From a checkpoint of a small audio captioner.
Model: 11.9M parameters, encoder norm batchnorm, encoder activation relu, encoder depths [3, 6, 6], decoder layers 10.
Rows from block 4 of the text decoder of a small audio captioner, named by matrix and row number. Rows with one number belong to one neuron. Each number is 500 + 25 x the weight over its row's rms, rounded and kept within 0 to 999. All counts start at 0. Numbers have three digits each.
After each neuron's rows are labels from the 100 texts, of 14976, where the neuron reaches its highest value: "tokens" is the input token at the peak. Only what is clearly more common there than usual is listed. The data: drum patterns on synthesised drum kits.
# fc1: MLP up (decoder.blocks.4.mlp.fc1.weight, 768x256), inputs 64-127
# fc2: MLP down (decoder.blocks.4.mlp.fc2.weight, 256x768, transposed), outputs 64-127

fc1.30:486521525497512506489518521533499496495525503498523506496510468501478505479548531506527469447484521465477500517484484525472487563469480503491476519519467508534489514519521484513478441538486503
fc2.30:465524521526475483463561527501495520510478549454507480449502531497484499521518539489516468483497531506499507506526480510481448528460520486507478465516515533535452561507537463471535456487500483
tokens: "rock"

fc1.494:457518557524506495540551510549521513549528516469512498498509470513485491533486537511503435480517491484499507507519491516520479516492486504498473456495504547492479513513538481533508440511482497
fc2.494:466497544552469491535565504528523502542498528452492479477493471522504489523473523508525454455505483494514492509501507502518532486483532507512483461465512515489474486509542482505529465520476478
tokens: "-"

fc1.258:512503532499498525541495443533542471549505470459522499503527479490506521519469498450509518520484487490514516531462494501522504510484564494487524458453518522482512494479500470553469508515486466
fc2.258:503511525526496526543485471516534488553501453468541469508532528511497494524469471452532490513479497480498490527468504477536539503477534510481519460443507525464483463479514488521503487529452470
tokens: "low"

fc1.765:451486527480498488511461475566514497543502507473500486510534502526462481493494548478524477486509493488517501520513500508490498505464469503495499445515489527477492484491513495507447511498492478
fc2.765:491503506527486540501499482519563488539417495485535485499536496565522466509482496492527423535483485481515515522470485492520511472452481474532467448465503524485460510530470503530496508512471482
tokens: "77"; "95"; "84"

fc1.576:451470510501526485493535491538509536432518560467473487491479521540491514501497485442508449481532495463501465491512480490504467509444504486479503531497518505523517537509530524487489450507519485
fc2.576:515502472537481513490564489476490472534482533481484553464428542477484512498513537512497461487531502489486530513515503494490520567489527488530494464518476495505499555521527506517491491502527507
tokens: "rock"

fc1.688:480491547463461521514551476504470519485504517492470497522496488500485497503487519486507489524506517493503491482527471551508525518538491511434502467482516528508556541473513440546488483513450491
fc2.688:543513457525527500481453523520528488541470505494511492450495507507515514524510506478466487501521473500516507521474505484460444492475481464531494502528454519515441507508533556500507544510482507
tokens: "rock"; "cymbal"; "rimshot"; "hat"

fc1.662:538463508473516486520481485515542482519454457469534480525506512491479519483460524424514519538509457505460496485450525514537512489460542502496526511455518530498508480497506488540507469506503471
fc2.662:516479535486526481534505492514518463519453435481556499534526569462480538486462514451528498513492481512459531468459508506522546480527521484464538482481510523479487465502506488538475441515497484
tokens: "low"

fc1.683:463482495470487473508537465534507474491478529532524517474539484557500586485498508475527499514511508534493515486455497521464529522481470495525531527539515473500541522511456467528480497488518480
fc2.683:517500527523530480504519476499451491520495555505490500525499545494502481540492556469526467529491518484474513501459443480525521481432477517556496480507477519501507534486496548485508511516498521
tokens: "room"; "noise"; "shaker"; "cowbell"

fc1.575:509514474512514476511497489489484474511500523479457520527486465436509497476521520439472527538490503487456534512505507499515498476485488514537520508460486506525489491532505426504452536476445527
fc2.575:492541473485508481514467478466473503462529509498475517523479474468517545496524517497477529526524525476480536492475484487506546474494501476511539482472470502508489474514524470495452520522483495
tokens: "four"

fc1.345:516494496519519510517446512486523490545544519510512472539548498454518463491478513536468512488469477466448515513512506480537486491474458522471483438518493486518493477493481487506458478495537497
fc2.345:497502521519488555509463462489509458471488495476504472502492478539506495459500501509531519490514454519517512491492531492460539487529521481468509486498416516484518470496516479502493465471456463
tokens: "clap"; "cymbal"; "hat"; "rimshot"

fc1.376:458479519484464488512505492456462470524482527513421495519544501463506506509517493530507465478513504467491526491481514518484506544467499535497491543540465550506530515500556448521480498496499538
fc2.376:460490494475502478507493546507481488539477514499503500507509522527530485457524494506499524500510456543506492492475485513508495485554475521519508506480496547502450477537538453501466536510474524
tokens: "rimshot"; "cowbell"

fc1.140:521520503473495501498479500471503455561497502547453492514498485488518482466497517515521528528516473478468529511458518481505491449515517537539524460512516507508514498511468469518456503501454481
fc2.140:513544472488496468482474530475518466515500501538470505533477502524532483489494506513509521549484513499490526476419530484476514436512506533536522511507521506496487529490461462507496508466462490
tokens: "four"

fc1.273:486486514486488503487485509519477505518509507490501455499506481522490494481473538505479502511488495488494523523488481479497503538518474499478517475542480513499530489521514458528427469529478450
fc2.273:532530496532496498504516512513564509549502513448517442528523499523531511516487498500500488508478490523519486496526554499493494482486507488487486467466497512498492486512494491535484528546461486
tokens: "77"; "160"; "80"

fc1.377:531476472517510483508562482507510487478488523499496511493472507480498449502524527461502489511508544512478508532522504527507472532497477500490468475440536537560491482523505449487474535483443512
fc2.377:471552511476515480527509550468516520482502480474515499513473455495500532507505508526511511510491496511501464527545502522509483498496467512482516515460467472495512497448546487473487515513496459
tokens: "at"

fc1.517:495454509522521455514461566500511495505495485453559517520528518499512541494454460467518477496468544503476489460492494564500526511477522527467516536476494521472509525438467506494489515526473526
fc2.517:505476512491531495525473531552484512489465443454529506496500506515501539513492481497496460496494533492487504493523512554484532499501531506459496539486510512470490465480469504492476514523439528
tokens: "-"

fc1.260:485521530526461489500553508469456478530491503481499510549533466442505526488475496488474519470491484478493496488508476480549460524496476458485494456511455514507470478489482484552484525483538512
fc2.260:519473502517530527487503475493433485519497531520497532496527472500522509484533455479468474480497536471483475509455523495516523535492499504485486496472499509461495489457483472491538534527523516
tokens: "bpm"

fc1.610:491505475458501463467473521501492482514496513511532485491523440504527492544496506518533491503509521478489494520477541473476496516462473529488487489482456487502476516488498510497519472503467434
fc2.610:495521459464509471459473519479508499484494495481522483497511489505520495535506520537542497524499534471483488525468521468463486500474510519502492498485463499526479499493463508503523490525428462
tokens: "a"

fc1.691:486486460520502525450484531465478507524469499453516488509486510489534522485503505510549495455517475488531522496492534472521503530487504553499530481453494494563500501473508460522498438528521476
fc2.691:462508530508513468494511505529487492480477551506489489517519512567484494544544474519488521497495489494495505518533499499528512531599559470513496486507493443441492535528456498517522528451460563
tokens: "muffled"; "rumble"; "room"; "noise"

fc1.722:467504486468508471482513525494458483572505512514484506515489503444489506497519518492480530503505477489502503509463506481498481521482484511507501492518478473513521476511449510511435523466453504
fc2.722:506545457497549514484486494490484499466527485492552517507495500497466510498490521516485513495499548487466504521531521484495553485489519495522563524524503530474471466486494496516470522502495459
tokens: "bpm"

fc1.626:503494492490495473497486512510517487476511504470461514496478520456493480486505507451501490530517497476477542527491531513476474502508490536546523465512498513508537495489523465514446504477413501
fc2.626:515540488527514513482455529492508509455497440506497507525508506501517529506530462567530542525532531461520485484486445495483504482484495498445537547505469509494453494476466488475492485528455526
tokens: "four"

fc1.741:504514536515466495547499470536519488594531517468503471527549459518516483520462507508509466495473467468496493530488471471532496498497494483502527449478504504472504479496510481524505499503487442
fc2.741:510497516524483521531488479520535502578494508474500461527544478513509478510471492490518456490491481472507479531484506475541531462482531518514507468455511531472474467494515484511532493519470456
tokens: "-"

fc1.203:496494532467512519500532443517495446527513523523498494447446475506480520488483537524507579474486472498489500467494537457571464463508495500520476485525517523505470495501478517547482498496490443
fc2.203:479516506483513480501538489496511446490485505523501519451457494514486482511466528497485548475488482525464497462454550458518478450499515504524477524522520530493489542502490476552541500464505438
tokens: "-"

fc1.530:475506496520532533532524500526501474494467533517508448476492496501440498501553530472450484529433498477505527499494470483511510465492466548500462489505511543476519464472510473539476500478523486
fc2.530:490517515487546506475470503513510529525491469480521516523528514528540520455500493505469434501503518492513499546504536484453503518492473485546493504494503499483473508526513490488506516481486528
tokens: "77"; "159"; "151"; "95"

fc1.638:490486533495462544510517469498495475520521526516486478502499489567508497526483497497520530470516529502524516499506490485514463452466468567464500473577487477496530474497502480492493498482496516
fc2.638:476488518520473527468461529499509511546503477462509516547468533491506500513466466494511506486505481503529450511504504499531472542462522471533506538449493537493479533552455510518511508515484509
tokens: "-"

fc1.505:471533501511489486548521526545479513502496474511505510494483521458486510486510484514543515466490461493506487519486485496519512510550537504525497515471466496504503483455439459495458495496546484
fc2.505:540477474479491510527488504485474522500497504487516471504512464536543514541504510496474479513473498510479496511537546527477525455522520524482496527533566458505504520531497470500528509517519505
tokens: ","

fc1.738:474458489498529556513495519508466478472499481496479475459513472517466533521555503543526513496479474505470553488526515494488540481508498562520472481512473498552495480495541451509511509478504450
fc2.738:506539486495516469506487462490538535524533485477538524468472483472519504508485511496475418520488481461521502485508468474502502478509486503477535511469498453502515470518506526456532491479489513
tokens: "muffled"; "shaker"; "noise"; "room"

fc1.85:524502516509495514497498511491498511536532521497511492544506466468492467503475487500465489480486517443482510483515508478482483511460448559439491511517465501537514488508442439534490498511528513
fc2.85:495498534492493543478471503465451470507516498442477485497547460511509484458520529529511540466502498465498498504504507491472541489501538515481517489480478506524529517490501441510490501455469467
tokens: "clap"; "rimshot"; "hat"; "cowbell"

fc1.489:480508461461505483487504521491476463509494475486526462515508465455460499518478529494519510462485494450520471517487562509478545512513458515464491509530473494496523525477480486500467474526477448
fc2.489:491521490469527492436494513539514532499511472490522465514494533535509519527500526496492464479497504464515509548476516489517491485510507497503506532508485505527453542509467532496487481525467450
tokens: "hi"

fc1.241:492461493522549466487511516526464475505512522508516531520516491444469501464458493513468456484517525499489566513483517461489514473492465502453523501505507508529522466482496510458480485518511496
fc2.241:526489513460503467549511546522478484474480520500521499478441456530516515496498496511495491499502446545544486494507549518509480491455500503468489494497454534468499491530477531530480476482487538
tokens: ","; "one"

fc1.348:527488462520493499505492481510475469530507524444492522470526459472514538505556465543518506495515506522486489529474522495459504556498469513529504513544464515484527509512508504499497467496546489
fc2.348:449502540464489507487480519515467541487442532525530461540513542545501494532495529500490505449505484522495495496512478478527497491476538515480479487499542485489501495498476446529503492510473507
tokens: "noise"; "rumble"; "room"; "rimshot"

fc1.193:492499496463484503548544510526470445504490501492512493455542516530480538509484498507507529498509461514483549488498527478488539529518482534519510509521477499547518478516497460546478557493486509
fc2.193:485514519518486480480521522511483506492466480512466495523487517527476501475499502490505510526511523448512509500504522511509502500517531491556501516492531526511476503525561494478529529498508485
tokens: "noise"; "room"; "shaker"

fc1.369:517470536506512499520497494527532461516449452499529508509526506473473551503485482441513538549516457515474516466481502514531545495482567511481526491455534526473498510492490486543486469493495481
fc2.369:520483551505513490537493505528511461511460433483534472525501547481479537503466476454519495527500478520459530458455518522540533469528519511459519483455519526464483470505502493547482447537490474
tokens: "low"

fc1.129:474463490473468545491507501513456509503502522512470476474485470541495504470482540537508561508508478485514588460488500452470489443510541533512523499471509499507488503535510487514492483499500490
fc2.129:512508505488522486508519499502502535486512521523457523516483494503496508501454487533522490520464493512533520479429501479507495503464515528513503495536496508529464486527456454494507520509473515
tokens: "four"

fc1.81:508505469485475484493511515455447501523532512518511485563533502472466494467465517463485524465537578449493480486487515484507521521471498484487528502509477512527464491533521475511470512497497474
fc2.81:479520468478488503491482490486431527499513499532515502532520515467480508476484499440480503468505549449472498527466523485509504495488494469519506488510503505510446493537507466502473520512498477
tokens: "bpm"

fc1.464:455476503474468520502519491499469496479521517532473492489532463502491542497507485498490538531527480515507546504446479569442531517527484521532515482513513493527538470502483501511482487480556500
fc2.464:523519503497521460549510496511517523508469501479488502461502525513520523470514467543492472481433500489494497495497463510509475489461503492537497496495526505488513533525531471469478507520456523
tokens: "room"; "noise"; "<end>"; "thin"

fc1.280:462491508466524484477510455527522459516475499497533489520465486478516526497504479532491486493509507480468520519512513515551537505493498521538488485531439460518520504448515484520479493463521511
fc2.280:581469520455485508486496491529494545478506537489532479473474490507518475504483524478488518515508504531524507507489449483492470486514484468472489500479475520503489501507492557472502502521510485
tokens: ","

fc1.307:464485535510498497540487524544480494527516470529507494493574484489503568445546471486470533480489499465479525494453499498453560510470465491505497457540506513545470487515458479523483516436513492
fc2.307:510509483514476533530479428473499499482475526509544506523502529513457525505456521429485484445473550494479485545504507491507530525488489494494525469523465492489506508484496473462486521453529479
tokens: "bpm"

fc1.665:514486509492526475501468511552491520479509492518499463493508520469491486492506517518482482566478522514464521496514513514515494522491455490474512517516486534504486476506523497488463505518487493
fc2.665:479492529544501533520533516471486489470494526530507487551507495537504514507504490525495535511528508500521509484489507502480537487469477518469488501472507536506519483496513450536502507543543490
tokens: "clipped"; "118"; "135"

fc1.371:493479497475529488538545462533517474498448512504550544506503527541500583488487495459528517545534481555498520482471500497487530497482519501519549504520522509489534513518481506550483497476494486
fc2.371:500516532548549475517501450504464483515498507496533522524508550464488517531478514472499467548492528473488534498468467494551541478456497511503509523463495507462514524496489515525508508532482520
tokens: "room"; "noise"; "hat"; "<end>"

fc1.544:547463460484517482533518504504468462470470513494493515495506478503502500494507488497546500465465514469462492518498525481552488533462486558516501490506498490520503484511461467466485512489471523
fc2.544:477509500474471486496502481480525516500500472499525471557499484461443474474513524465498502470504491538461504539582504514502478474491486543519467543424520469465542480482556501435470519517488498
tokens: "at"

fc1.753:476502504487461484534506534509532528519475536561473517480510503501504532463528530505534518504535476524495499461497531518507492509449511518474465505485537494465556465488496488485490471460487523
fc2.753:512521479540459491509467539514505505469496534571483529468507504477473539474503498529503503491494512508487503462476497531511528519475499508470465484490545485477533474454497489491504444501515494
tokens: ","

fc1.99:500494491514467505505534488521476501494498539455459476528490539543513491479473539499521467483512490462524505490526491465503489529457518528472521485480529520515500530476537464518508441502483454
fc2.99:497535483572451494507538527497484483540486522436494489517471493518514484467521513525525446500495533437509507521489499526512509502496556503522502489493484536470473515500519468498488487502476500
tokens: "rock"

fc1.29:518503511483473530485465514502497495506521492514489478529516455470496464510509518519489508493481444466493495520482524515466510502539466516457504471534513471494481482461472497509469467480542480
fc2.29:494503511508515522522499429471468460458488484492501500488502494518522514459532514505504501472529468531491517523491465507502528495530494490487510489520461505502514501489540490473515485464475498
tokens: "noise"; "room"; "rimshot"

fc1.702:489493474531515521495500483487514477499515491511511512533503547499490524499528492497528501495578529492469487521498532447532502545506506480504469508507478510493506501519525451500510491494520488
fc2.702:482533573497512472483535495505490479506495556506476493517506466509494525542484504478496516486522505486508548509500494519485499517524510497556536462532482506525526502504494490514469493488503524
tokens: ","

fc1.569:523464506514475496506484514466497475506508533480500497523480535494480448529486474488527536457529484465470480491537529494519442523455476522486502478512465495514495516512453491543530476520526502
fc2.569:516514519567508515490529481543461477503475525493506501500452433488552522465493513461468521514488473513483468503508502472492510483483489485469514484492409507470489497496489485499511545503469503
tokens: "rimshot"; "cowbell"; "clap"; "<end>"

fc1.268:496494496460520507498497481559512523471475454482564503476506546498516557491511498500537491479467481544498505552470479469523532492472495529512489460525493533491497528517460499528439468478502491
fc2.268:504517467486519501536493492526539509511436496454532493525500540484511520513531510481487449524492516508529523500501492496510477489487469479518499483502563543466466527561485494509465532487504522
tokens: "clap"; "98"; "hat"

fc1.159:474499456480498492495483522499472522496479483488527480511476507498477491485476500490529490491491543481516490517458530492483518512448467511481513534548485462481527533453446491485474468495468484
fc2.159:493511474470522487480467509487492521466481483493527465533475513490485501508505513521509489491493550469519467546450519513500504495481477505466502558510504449500495540480455505491473481535449481
tokens: "hi"

fc1.329:485463496495472498472507492492456457495520508511436511511550494514452531529486501525504495498483506526504535489493499513446524509490496528493549536553500506531538513492531488526486477507505525
fc2.329:486499501490477457503541510478498477508498505518556481483470541514528515458563469505509475518446467482511471488481456510533516493485474521556492520460546526504474510506501505484490548506496503
tokens: "cowbell"; "shaker"

fc1.680:489508521512471531489507514538473460487515518512461486510544498557481567475512530491526512547464506533490581506504521518462565478498487544509517477496495483534537503512495494467545512471476476
fc2.680:509543455485500489501503458419505551465516510464549490461447509503509499504502490527482424450501489486496493500477469455497500560507475487519480503465515518515485483551492513472492523533487518
tokens: "cowbell"; "rimshot"; "cymbal"; "<end>"

fc1.57:439520499480489455504502482512478530474508521451502478533451537482493532533508510490464485505476509434497547472520480535503503491497468509508485511514493519469495507502509519516474446492491501
fc2.57:513516500515491536466506548480483547463556489455480499470476455489494497551473489516494513470525489500516494512462513499494517492495501449484471518543478481470494524531482551486466472540537528
tokens: "hi"; "random"

fc1.293:470465478458513494479495481525494492504481512499514510494496511538504506520542502543512499492500512543450534513527498526523550505467511514523462479547499478475514537483493503486497459475469513
fc2.293:540496489488486550470520513528549537478472522534521464501471517525529481514532530495492483543507502524481515500493480483516460482467442486463476423477494513536472508508493531533509539473487473
tokens: "77"; "139"; "73"; "118"

fc1.172:509483500481522477522502485509495463488463505501515460544516521466492511478503471480529500494493560533463523527516576503592543500503496525521486519497521519560511483489499432499490508499527501
fc2.172:509534474492507504497494554485519525488513502453554492522476485472538481505494520478499503524502528540490491467479455514493470485495432495477505516439467497512475524482499525500482475497516456
tokens: "at"

fc1.106:492455541545526467526505576515504511497490509466521536526504511524479519529478513527516437485510526534483495436526475567511491515481536523481479499471495548528482560456495468534511482514481539
fc2.106:487497524535510492513525524556476505473491514465515524486497516518477518532512539523506444465508529522488524469556506553485528500472561477489471512470522537515474498477546470506522468539465514
tokens: "-"

fc1.342:496509518457494487511482472509468470546520534510506544521523466444470527465477505487475531453495506481452531500504507472530489469502499475532497493510488550551484479521529448530476535473488485
fc2.342:503524489490510526527494466473456492493517523543493533506508488491479520477491498450461531494500511460450535511481511481504508473491496477521479481538491529504476460513553474503491542484519477
tokens: "bpm"

fc1.518:518480495474506483484530493499483462505568485459496526513508482491475512496510473493494538490479458513504520567502518529481525536512516549553503537491525507494499551474485466481465454456490488
fc2.518:475536520489482515510459541484510536463465484515488488485505547480541479540491529519520483533515552499527473461527475476486447505497484455485507473470465479516524501480479506455519532514499483
tokens: "noise"; "clap"; "shaker"; "hat"

fc1.331:495484472474476509470485513511502519511495494483481468493473500533488519499521504465517533477475555506470528473524518503507508480492517520484520504487501528505529526493528464488508497518483440
fc2.331:467531472470535490428487526546504523497512478471544505504471511456502495508498457497498487513477539509491454521479520505465443504514428460525539531468525527549512520483496524486469486485508509
tokens: "hi"

fc1.47:506492461473513484514488485575479466509506516495504488484513493491467507499473536571513540460498503468507559515508499511522525524542475498458511545513496518514484476515483487498467505572524436
fc2.47:490482504461512454499493497537502480528453500476446485465538513487490486455489504569494516491510446516510499525526510506505474503517501513500524540526509517499494462507531504488476545544495473
tokens: "with"

fc1.485:507507513532511485465475522485491492503493531492481515510509508468518533520501486456460465487463463506445513490544440540527487533514507521476518455491479525497477478529508496539485503509500512
fc2.485:516471503506520505495541504509440490482488495507489482514464468467498512456530472501531508547536527499501523524503531509504500518462467515496508500459494492521491504429494507446517554503463501
tokens: "clipped"; "muffled"

fc1.368:494505516535455468488509502479496452559510545505513530530530504418453501470496521456485516446512476478476533505519494487515502529481468473499514449527451488498501474516505464531443546460492519
fc2.368:503509518500537500488458484474460484509528568501527543527529500486491492496483497471501554480532544489491508483501534475493542542470462478511495475485467518517486467512516466519497538509500476
tokens: "bpm"

fc1.406:480496514503471496534520451498504491478523537495473481527528481507547521487450474466459505502476548555505479467498497541477499525529473467468508474541540485500507482499497514517479487499492495
fc2.406:493507425491510539472457510469518510519464519511517496503494493492485473524517444473465475465551478480487494511467482503500501516476512539515486488494499508506496520496486469506486529510506486
tokens: "room"; "rumble"; "cymbal"; "<end>"

fc1.373:459486500477470515487504481525504502501493530534468511498541507513501574508518470487484485513515488569488544484439530585453535522505475504511521519496523466514535490498515477523498497492479469
fc2.373:519510508505520471509553464503511467522513495466493531464462495496494483463485506530502481527474498483490499449487465499512503523509498489522509525483557525495482507532491532491533510539479480
tokens: "room"; "muffled"; "cymbal"; "thin"

fc1.310:525500512540547488460541505503512495480499530530533494530484453508518538488511516543525480491468477449454533522430473454503524504482495496497509477522496485490540525493566498466514494500528543
fc2.310:544476481485486513499510512498493505504479535507543501514530528469496491481498526487477485518487447489514521480511487489508501518521454482522490483485463531508501455468470544511491483502498523
tokens: "rimshot"; "room"; "hat"; "shaker"

fc1.147:496494512531516512474486501465525474503499528515534501506517499496477499456517498484443506489510540541487545492527475476459547489481495482487494487494535432531513502497507499554494490530491526
fc2.147:495483500485465477514500504438502450510508487490509515550520466487524522448521483471474453453483489519509504519450468528525510547496476501510540461505488530485483498516500446466488524459484498
tokens: "muffled"; "room"; "rimshot"; "hat"

fc1.641:519516538518469506560506469527509506572515521465513490514526446521510502513462499509488456498485480455502514538487490489531523512491481497496513457488506508480517479466525497525495478479490451
fc2.641:507498500529468521526477479505535509573493495465511453540536494526504462506461487479513451497494481463510474529478515503530516468488528500514494484461503519471473474512498506513514505513469455
tokens: "-"

fc1.355:496507506521514491520495499495484546498491536499480477504489498471492450499492525511494514507533494466504540510518513535533454537467506511439466554494506525517458529470502501476466470489492475
fc2.355:520513531506515538488523512481487494492468504511541520504469438501529534509468518470510469466476512499503510488515517494490516496496475484491512462534496518534504488494553463498504524506516527
tokens: "muffled"; "shaker"; "room"

fc1.590:495523500521476462527515535483490487511484528489524449530507507449477505490491534517480515504552493451474499492497497486528482512525470525474496538477465522493485481463465487518487511502533489
fc2.590:519500552510523530491520476519427494498518527516510510492506459486530522477519534488486497488491473495483515527508514519490548476525508527481525474485479547502511530494512463473527516512510496
tokens: "clap"; "clipped"; "<end>"; "rimshot"

fc1.417:501499491487475496463460534496501492522518529489510487496523495494530477521524491495532506495522489501465511492466530448466458530479475535505498482476449493496507471496500497501497499479492471
fc2.417:508486466523516440497495514487522525508494517484511491476512490513506501507504501543556526524488492534476504480502498477466460488448483523522516453469491506555478505471517523519555499500451465
tokens: "a"

fc1.135:508454484496530496537451509516458503491500496490527462491539446524509543520484544512469525505479470485488537508474512496481510532497487570514471480503461530508514508530524481492490519470463459
fc2.135:511552486537482478499505509502531506483477508501477481470509496506472488508489493518551457486540533449505516480532576484484501528477500470524502492502470487525505498518557527477500497452501513
tokens: "a"; "<end>"

fc1.554:539488489454493491505490527468479494519479497447490495506478483503486492488498507540510513545509491477494528507442503494483519491446518566559551512521510509517521511464453456514441482495465524
fc2.554:520537502497487488472446507483474491513458478509473497554518547491493498488579490522510518549487492452499532464436510521458493445467527520541551505474528487473482500484476463522497503468459505
tokens: "four"

fc1.186:484477516508491486475504486511500531445535521519465467486511455489506567488516494499491506509497455527508518484477511541453496533446453508523550531531524520535531511495506535504516496501548518
fc2.186:476503521516502490516513497482498538564432490520515496482501537492479508473488476497522453471489515489488503513501460495512522475503464513559472535475527474484470494527500462472511523498510518
tokens: "room"; "rimshot"; "shaker"

fc1.607:495516493510527500522477500448536474501486511485516480531524462494498486482465518500485492500496506457476496472502472451515447520497470483499487508505502506508467475457492529478475504502519482
fc2.607:510504508486501555468498469485443488493515499499481518490519460478503492479490526463479522481494474493491509500484537492486518486544519504480547491470466523480528474489478530519507470499531455
tokens: "clap"; "hat"; "<end>"

fc1.11:425484484494493481506533473448493509496497506464505526522475544517465509514512517462524503493519512526511468538467518527517495527495528503520516497519516462549526465499516481510476465486465460
fc2.11:508523504506492451469509542470564463520470489482505508514499516530538474460537509476480468510489476466497471509481497517495491548488505509507493447545461505469477506568500517500476512496477518
tokens: "with"

fc1.589:497518538508478532479516496477525504475502506502486483516534482511504511461489492463519515525536515524517531494458473507437515525515513446521518529501504551522510497509513503486504487483506495
fc2.589:534503482525532520524501481502487541449493477468522505502483535491514484493492506491521487434444462507464478529490449447520518492476482525555476509480522507471504502499520493486514505507535502
tokens: "clipped"; "room"; "muffled"; "cymbal"

fc1.661:442490464450499475483505532509476509501527484499535477526498493495487481485460512466520525478498536483500455524482532500490522516464445508495497515535490480486503547489469513484458462499492466
fc2.661:472512480466513469470484529476497503489501468473528466529464500504520477518474502498512484509472552482520460525449543508479504484498488516485502551517508465494484559499455524482482493510471449
tokens: "hi"

fc1.712:519496481489411528507503514494474538494515479539521497508509481559517511480463524479536542496539466480506513496485479473434505523493510460493537524477500500523509483525515473505529476497518494
fc2.712:506482484520513498522544530485518493492458506469515519497501531489492474496516515568550487474463514488455486488468470490502518475484481502519450488484474499482484497510505478509497507521462517
tokens: "clap"; "cymbal"; "hat"; "rimshot"

fc1.481:468482491516528571489501493503493507492499498490460516517505478510537548475505494482484504472448451495445521526504521498450528505499490498478508477519536462527510485479479499528467454455572505
fc2.481:489476484516497553503481421461506417479492483485484487505448503499503493499500486479496509482487510503498511500467445496511526512516484490474537460513465471505541506486512483500492477475476503
tokens: "room"; "cymbal"; "rimshot"; "shaker"

fc1.699:490457535510513508509493448519504467538478520499507446501505482498488500534501476501523456477516527470488518546487503498472514545452451487506482494545457509473503452466526476498465539505492463
fc2.699:490488480517529508496555512525530517551491510467514499513527527531501471511483488469505493498470485501523500528469516472502481474473520484505452457419506507441478485531517542494481485497470487
tokens: ","; "rimshot"; "shaker"